config.yaml
train_examples: 26041
hop_length: 160
targets: ["pattern"]
arch: "ecapa_tdnn"
norm: "batchnorm"
loss: "cross_entropy"
init: "xavier_uniform"
epochs: 61.9
final_lr_fraction: 0
adamw_weight_decay_other_params: 0
Rows from block 4, named by matrix and row number. Each number is 50 + 10 x the weight over its row's rms, rounded and kept within 0 to 99. All counts start at 0. After the name is the row's rms in percent of the matrix's.
# mid10: scale 2 width-3 conv, dilation 3 (model.blocks.4.mid.1.0.weight, 80x80x3), inputs 40-79, a 3 kernel for each
mid10.4 112:49 45 43 17 53 32 63 46 49 55 58 56 59 41 60 59 38 41 60 57 42 37 50 60 40 52 60 41 48 39 55 65 40 63 54 51 50 63 63 53 51 56 56 48 41 24 50 54 43 59 49 30 35 66 48 48 62 47 64 45 59 33 42 39 39 39 48 54 59 43 48 51 28 48 70 42 38 44 50 57 37 54 56 52 62 53 42 55 45 46 37 55 53 43 35 31 47 64 50 62 55 50 37 58 51 59 52 51 39 47 49 69 70 51 40 57 53 44 33 48
mid10.5 100:54 49 47 46 43 53 43 40 51 52 53 48 35 50 64 59 66 43 49 60 56 44 55 49 43 40 43 63 39 37 39 68 54 42 47 60 48 47 51 35 53 52 42 53 60 43 61 49 45 31 39 46 43 39 37 47 57 42 52 53 45 50 41 48 60 51 51 25 57 49 38 61 45 38 42 40 46 45 51 44 27 48 56 41 31 51 21 38 42 63 56 43 66 50 52 21 41 51 64 40 48 64 56 69 52 47 46 46 49 56 50 58 65 60 54 54 44 64 52 39
mid10.6 092:42 48 55 59 50 64 46 56 46 51 42 31 62 49 45 54 47 40 60 61 65 31 49 41 57 48 36 32 49 62 60 53 48 49 51 32 35 41 38 52 40 44 44 54 53 58 52 42 52 60 33 31 33 40 52 51 41 54 67 49 66 38 44 52 60 55 50 45 65 46 45 35 48 55 34 64 66 40 51 53 40 47 50 53 51 47 49 54 58 52 74 53 43 34 41 68 60 38 46 65 43 48 45 49 49 47 56 44 49 44 37 62 49 52 43 70 52 38 66 67
mid10.7 104:65 60 48 41 54 57 64 47 48 46 54 78 48 70 73 57 58 63 49 52 28 36 53 55 62 39 40 31 45 46 39 49 47 48 50 39 40 39 40 45 57 49 56 41 47 51 52 33 53 53 37 52 40 40 52 54 54 53 48 49 50 67 53 36 66 66 42 52 44 53 46 57 41 62 47 43 50 52 45 44 52 39 41 49 52 35 41 43 52 76 46 52 45 49 47 42 51 55 54 48 43 62 48 46 73 65 48 55 39 67 36 43 45 51 51 38 69 42 58 29
mid10.8 111:78 39 42 35 54 62 48 46 48 64 45 44 72 47 41 60 46 38 61 64 38 41 48 53 58 48 72 44 51 50 46 41 53 35 58 56 46 43 39 52 53 65 38 58 55 69 45 29 48 55 42 50 54 75 55 45 20 41 53 58 45 53 78 51 50 56 45 48 57 46 54 67 44 52 57 42 49 53 54 48 43 58 56 43 49 62 69 54 35 60 52 45 51 57 52 80 56 47 47 58 41 47 39 44 55 48 43 44 46 53 69 59 50 45 36 46 38 29 52 43
mid10.9 107:55 60 42 55 51 57 44 42 52 38 74 55 28 63 53 34 58 52 36 43 49 48 48 64 54 47 40 61 44 43 62 35 46 37 37 46 58 56 44 60 47 44 38 44 55 50 30 42 44 46 53 46 46 42 44 42 53 33 43 52 67 48 22 44 62 67 41 52 30 51 54 45 29 63 57 39 58 53 43 63 62 36 65 58 40 45 64 44 51 59 48 72 65 45 58 60 30 50 51 42 48 43 52 51 61 49 49 47 60 51 40 45 50 53 43 42 61 57 41 47
mid10.10 093:33 42 53 44 53 56 47 46 57 31 35 46 42 49 54 37 55 60 59 46 53 58 42 32 19 59 57 53 37 37 42 50 48 35 58 64 44 50 65 30 57 58 52 49 55 41 56 50 48 40 61 46 55 60 50 52 55 55 52 52 69 61 35 43 45 50 66 64 56 59 50 49 50 38 61 40 52 42 48 37 48 44 46 56 59 50 49 37 44 49 46 27 40 44 39 51 47 56 46 37 61 47 49 57 62 42 60 46 62 46 57 57 46 65 53 56 44 61 53 47
mid10.11 104:32 33 51 48 41 56 57 54 75 66 35 61 58 44 63 48 40 69 44 40 57 54 51 63 47 38 40 54 55 72 55 58 53 62 35 49 49 53 57 41 53 66 54 44 45 57 53 59 56 57 51 48 36 59 54 40 52 50 51 70 39 66 64 37 33 55 51 43 40 59 55 60 50 63 60 53 48 57 43 69 40 47 34 57 40 43 53 55 47 58 29 56 31 56 49 44 35 58 46 54 60 48 56 42 51 59 35 77 51 67 51 47 44 60 55 55 55 42 52 46
mid10.12 108:43 50 46 51 55 54 48 50 41 52 70 37 39 52 49 53 54 53 47 47 43 47 47 57 44 52 36 49 56 46 42 55 42 46 53 50 45 48 37 54 45 32 41 39 51 33 56 50 51 59 29 53 46 23 39 48 56 36 73 78 54 32 56 58 52 27 42 52 60 54 55 38 50 43 61 53 59 42 36 55 40 54 69 39 71 48 36 50 45 30 41 43 60 62 52 47 39 51 46 52 52 48 42 60 49 34 69 39 71 30 32 61 53 58 46 56 38 41 54 72
mid10.13 097:41 49 57 36 50 57 46 53 59 42 51 52 51 60 51 36 60 52 31 50 62 52 50 39 60 62 50 66 59 54 58 61 55 50 38 56 58 45 53 35 36 57 48 50 44 46 59 57 36 41 70 43 42 64 37 61 44 60 43 63 55 55 66 58 46 63 48 52 42 62 47 59 34 51 58 48 39 51 42 35 57 35 51 60 44 55 51 60 41 47 47 40 49 60 59 55 45 42 53 56 51 42 44 44 50 61 41 55 65 57 44 50 46 48 75 38 46 60 37 39
mid10.14 100:30 57 47 54 64 25 58 41 58 34 57 55 41 63 52 54 51 46 57 51 65 50 44 59 53 56 51 65 31 59 46 38 63 48 54 26 42 35 73 36 51 61 52 60 48 53 36 69 56 47 67 46 63 66 52 50 40 59 34 57 58 48 54 53 57 57 60 54 44 46 62 52 49 45 31 42 60 50 42 38 58 40 54 42 56 55 63 54 43 43 34 45 51 55 53 40 64 47 63 54 58 48 41 69 35 44 44 78 55 56 51 55 45 58 56 56 37 49 56 54
mid10.15 097:40 57 51 53 56 53 46 53 68 37 69 42 61 46 35 48 51 60 37 47 64 35 50 55 63 57 70 41 48 65 49 48 45 57 49 56 41 45 48 59 58 51 30 56 55 48 29 50 37 41 60 54 47 69 56 44 52 46 52 53 69 41 63 37 55 59 62 49 36 62 39 50 31 61 59 38 50 51 32 54 49 45 52 45 56 59 40 20 49 70 42 61 42 45 53 33 61 34 53 51 51 50 56 58 43 47 46 62 57 41 51 46 55 61 27 41 43 58 50 36
mid10.16 100:49 50 69 63 51 48 40 61 69 63 49 64 54 53 58 46 44 60 57 64 47 49 48 36 48 50 69 39 65 48 59 56 56 66 71 52 54 45 51 46 56 64 67 55 37 54 35 42 47 50 61 28 52 63 49 58 46 54 52 42 48 47 45 46 63 48 37 62 57 37 37 42 45 43 70 49 39 67 72 40 43 64 49 57 53 59 55 62 52 49 52 47 54 43 39 57 48 46 59 63 34 42 55 49 46 39 48 61 46 54 48 69 47 38 72 45 47 42 42 49
mid10.17 097:57 52 50 59 48 17 61 38 53 50 46 52 54 52 55 47 48 53 65 52 46 47 58 48 51 56 45 68 38 44 46 49 47 65 51 55 42 42 41 46 55 48 53 54 37 40 52 47 51 31 60 41 43 63 48 50 60 54 44 23 41 59 32 55 50 51 61 41 58 57 37 39 60 43 38 51 55 31 66 44 41 47 46 35 38 46 46 67 68 47 63 51 46 60 46 33 52 47 55 54 43 37 44 58 46 57 26 48 53 33 52 47 43 27 61 50 48 34 49 54
mid10.18 098:58 47 55 45 43 53 44 53 61 53 55 50 48 46 30 50 51 60 48 59 56 60 43 31 54 49 49 56 59 64 55 46 40 51 27 43 45 42 61 37 38 52 29 51 44 71 44 37 60 35 68 67 53 62 59 56 55 26 60 43 57 41 40 66 56 39 60 31 61 64 42 52 40 63 59 38 57 53 64 58 41 48 52 60 56 64 49 58 38 40 47 58 46 65 56 56 55 46 46 42 52 32 62 43 27 46 59 52 68 38 42 46 47 49 53 49 48 44 43 53
mid10.19 128:29 64 43 54 37 69 56 49 46 47 60 43 51 55 48 45 59 52 66 44 47 54 40 54 33 60 54 45 50 49 57 51 47 43 52 61 54 58 42 39 62 54 81 22 50 48 48 41 23 62 29 31 63 54 58 39 54 64 39 59 44 64 32 50 46 55 46 44 60 43 61 57 71 50 50 44 55 47 54 43 54 51 62 49 54 45 60 55 39 55 51 58 36 44 35 64 53 44 45 50 45 40 42 41 58 59 47 47 25 51 54 54 50 40 58 33 59 61 28 51
mid10.20 102:67 58 52 67 53 50 48 56 48 58 39 49 55 67 43 55 54 36 60 48 52 39 41 43 55 49 42 58 53 38 45 49 40 55 34 46 45 54 32 45 45 24 87 46 50 51 46 47 55 53 42 52 58 35 43 58 53 55 52 38 32 40 53 61 69 44 44 60 54 36 60 55 57 68 36 78 53 49 49 56 44 60 46 46 47 29 34 62 48 43 64 51 43 45 47 40 61 53 44 38 54 52 60 43 47 49 53 33 51 69 59 41 55 57 56 50 63 55 52 56
mid10.21 092:72 37 47 48 44 44 49 46 55 49 52 58 35 46 72 51 53 80 60 46 71 58 55 62 61 26 43 60 50 54 50 55 36 44 56 50 47 57 38 51 44 57 61 48 54 50 47 56 74 49 41 66 46 47 44 46 60 39 58 52 45 48 60 43 49 45 52 36 37 43 56 54 51 44 49 55 60 42 60 61 38 40 34 54 49 57 39 57 47 62 49 46 43 43 47 47 49 51 47 65 45 70 54 37 67 45 45 69 49 57 59 43 51 51 50 51 32 51 45 35
mid10.22 099:58 44 48 47 60 39 49 37 41 60 49 52 55 44 60 56 43 38 53 46 48 49 53 41 27 46 62 56 59 48 36 42 38 48 57 44 49 51 49 24 52 49 48 35 47 36 45 54 37 50 49 44 45 35 45 46 49 46 60 49 45 50 54 43 41 49 58 54 59 30 55 38 56 42 70 36 32 38 53 53 51 38 41 49 66 59 53 54 58 37 44 41 46 45 43 51 51 45 46 66 55 55 57 52 40 31 31 40 63 61 66 48 47 46 35 51 54 71 46 65
mid10.23 108:27 42 66 40 71 59 57 46 56 47 45 53 53 45 25 53 52 44 56 59 44 66 48 27 48 64 52 41 48 58 72 56 55 46 73 54 59 56 47 53 46 54 41 62 74 48 54 40 46 43 63 34 46 64 68 54 47 46 54 37 56 58 44 55 58 55 59 47 60 86 60 51 37 42 46 37 53 48 49 55 44 35 42 47 45 62 54 61 59 66 61 49 53 47 50 50 36 64 50 66 61 63 45 56 57 31 46 42 43 52 49 58 63 60 53 56 49 57 43 43
mid10.24 104:37 38 59 43 43 50 57 59 45 40 47 54 35 46 55 47 52 56 45 50 40 53 50 42 52 64 52 62 54 39 55 54 42 62 68 57 46 39 47 50 60 38 53 51 60 44 67 26 67 48 41 50 55 66 63 50 59 59 46 41 46 52 77 45 47 42 59 44 52 48 49 41 40 35 78 33 41 63 47 42 51 50 44 49 52 50 47 59 47 74 50 42 66 51 47 62 61 43 54 47 54 72 56 59 35 58 60 32 50 66 33 38 46 47 60 55 38 36 51 49
mid10.25 101:65 30 38 45 49 57 44 58 55 54 43 28 62 38 43 72 44 29 55 51 51 64 36 49 42 53 67 25 69 63 42 54 63 44 54 66 42 47 41 27 47 55 43 53 51 67 51 43 45 59 49 24 56 69 61 54 40 48 45 43 28 55 66 57 41 41 40 56 64 26 52 59 57 56 37 34 45 46 64 42 30 65 63 26 33 52 58 35 47 51 55 41 40 37 57 62 49 49 42 57 39 43 57 51 57 53 55 48 44 51 71 50 56 34 40 56 55 43 68 64
mid10.26 092:51 53 20 50 37 55 47 48 41 53 37 46 64 46 35 66 47 34 51 40 54 62 47 52 49 58 54 52 28 34 52 54 34 35 45 62 46 48 49 60 52 39 56 28 48 56 60 46 49 61 43 49 59 42 58 56 44 48 39 63 58 34 61 53 59 57 39 50 51 35 50 37 36 55 71 41 50 52 52 29 61 42 49 45 45 50 64 42 44 37 36 47 52 41 65 69 45 52 49 55 36 49 66 32 60 56 38 49 51 66 55 55 49 47 45 35 51 64 36 48
mid10.27 111:42 59 57 44 47 62 46 51 41 38 49 58 41 55 50 43 49 55 47 61 43 44 50 56 69 54 60 45 48 58 40 43 49 42 41 45 37 52 47 48 56 50 89 54 42 35 58 41 37 47 48 60 65 55 38 46 56 29 62 46 43 51 37 41 53 61 63 50 40 49 52 56 34 44 50 47 43 51 52 50 45 48 36 46 57 49 45 71 51 54 37 50 40 46 43 53 40 47 63 47 49 37 43 53 52 39 53 53 42 48 69 29 60 58 78 49 50 68 34 58
mid10.28 094:49 50 36 42 60 52 51 35 53 51 54 46 46 47 50 48 50 53 34 52 70 44 46 48 49 54 35 51 60 69 25 35 44 26 54 57 55 61 38 27 46 43 49 54 62 46 47 63 40 51 44 47 58 25 49 49 33 56 58 56 63 37 54 50 53 46 63 48 24 42 45 55 54 43 22 51 67 49 42 62 47 63 59 47 47 52 45 42 52 44 47 55 32 47 59 40 29 52 31 33 30 47 47 57 71 50 41 56 56 54 68 63 48 50 27 46 40 58 46 70
mid10.29 099:45 46 38 54 44 42 46 47 43 35 40 43 37 44 39 70 57 43 62 55 70 44 40 52 38 60 66 60 46 51 62 36 59 49 42 50 56 32 57 40 27 53 60 36 42 43 31 54 41 35 55 58 40 48 54 46 30 45 53 45 40 49 63 56 44 45 42 56 50 48 54 50 57 48 39 76 45 50 46 32 46 59 49 52 52 42 59 58 52 38 67 58 49 53 30 41 59 41 48 35 40 41 58 50 36 48 57 29 22 44 37 45 47 58 52 54 43 45 56 61
mid10.30 107:49 50 55 53 47 49 56 51 61 63 38 50 34 46 41 75 45 59 60 41 54 34 63 39 51 47 65 72 37 47 39 47 41 44 50 48 60 52 47 53 56 38 39 43 46 48 51 44 55 36 60 46 46 51 53 41 67 48 54 48 43 31 50 46 53 44 51 50 66 47 33 41 37 44 66 50 56 45 54 52 53 70 46 53 27 69 55 46 56 38 60 36 67 41 59 50 42 35 62 38 57 57 52 42 50 67 41 57 43 54 42 47 51 46 57 50 39 57 52 49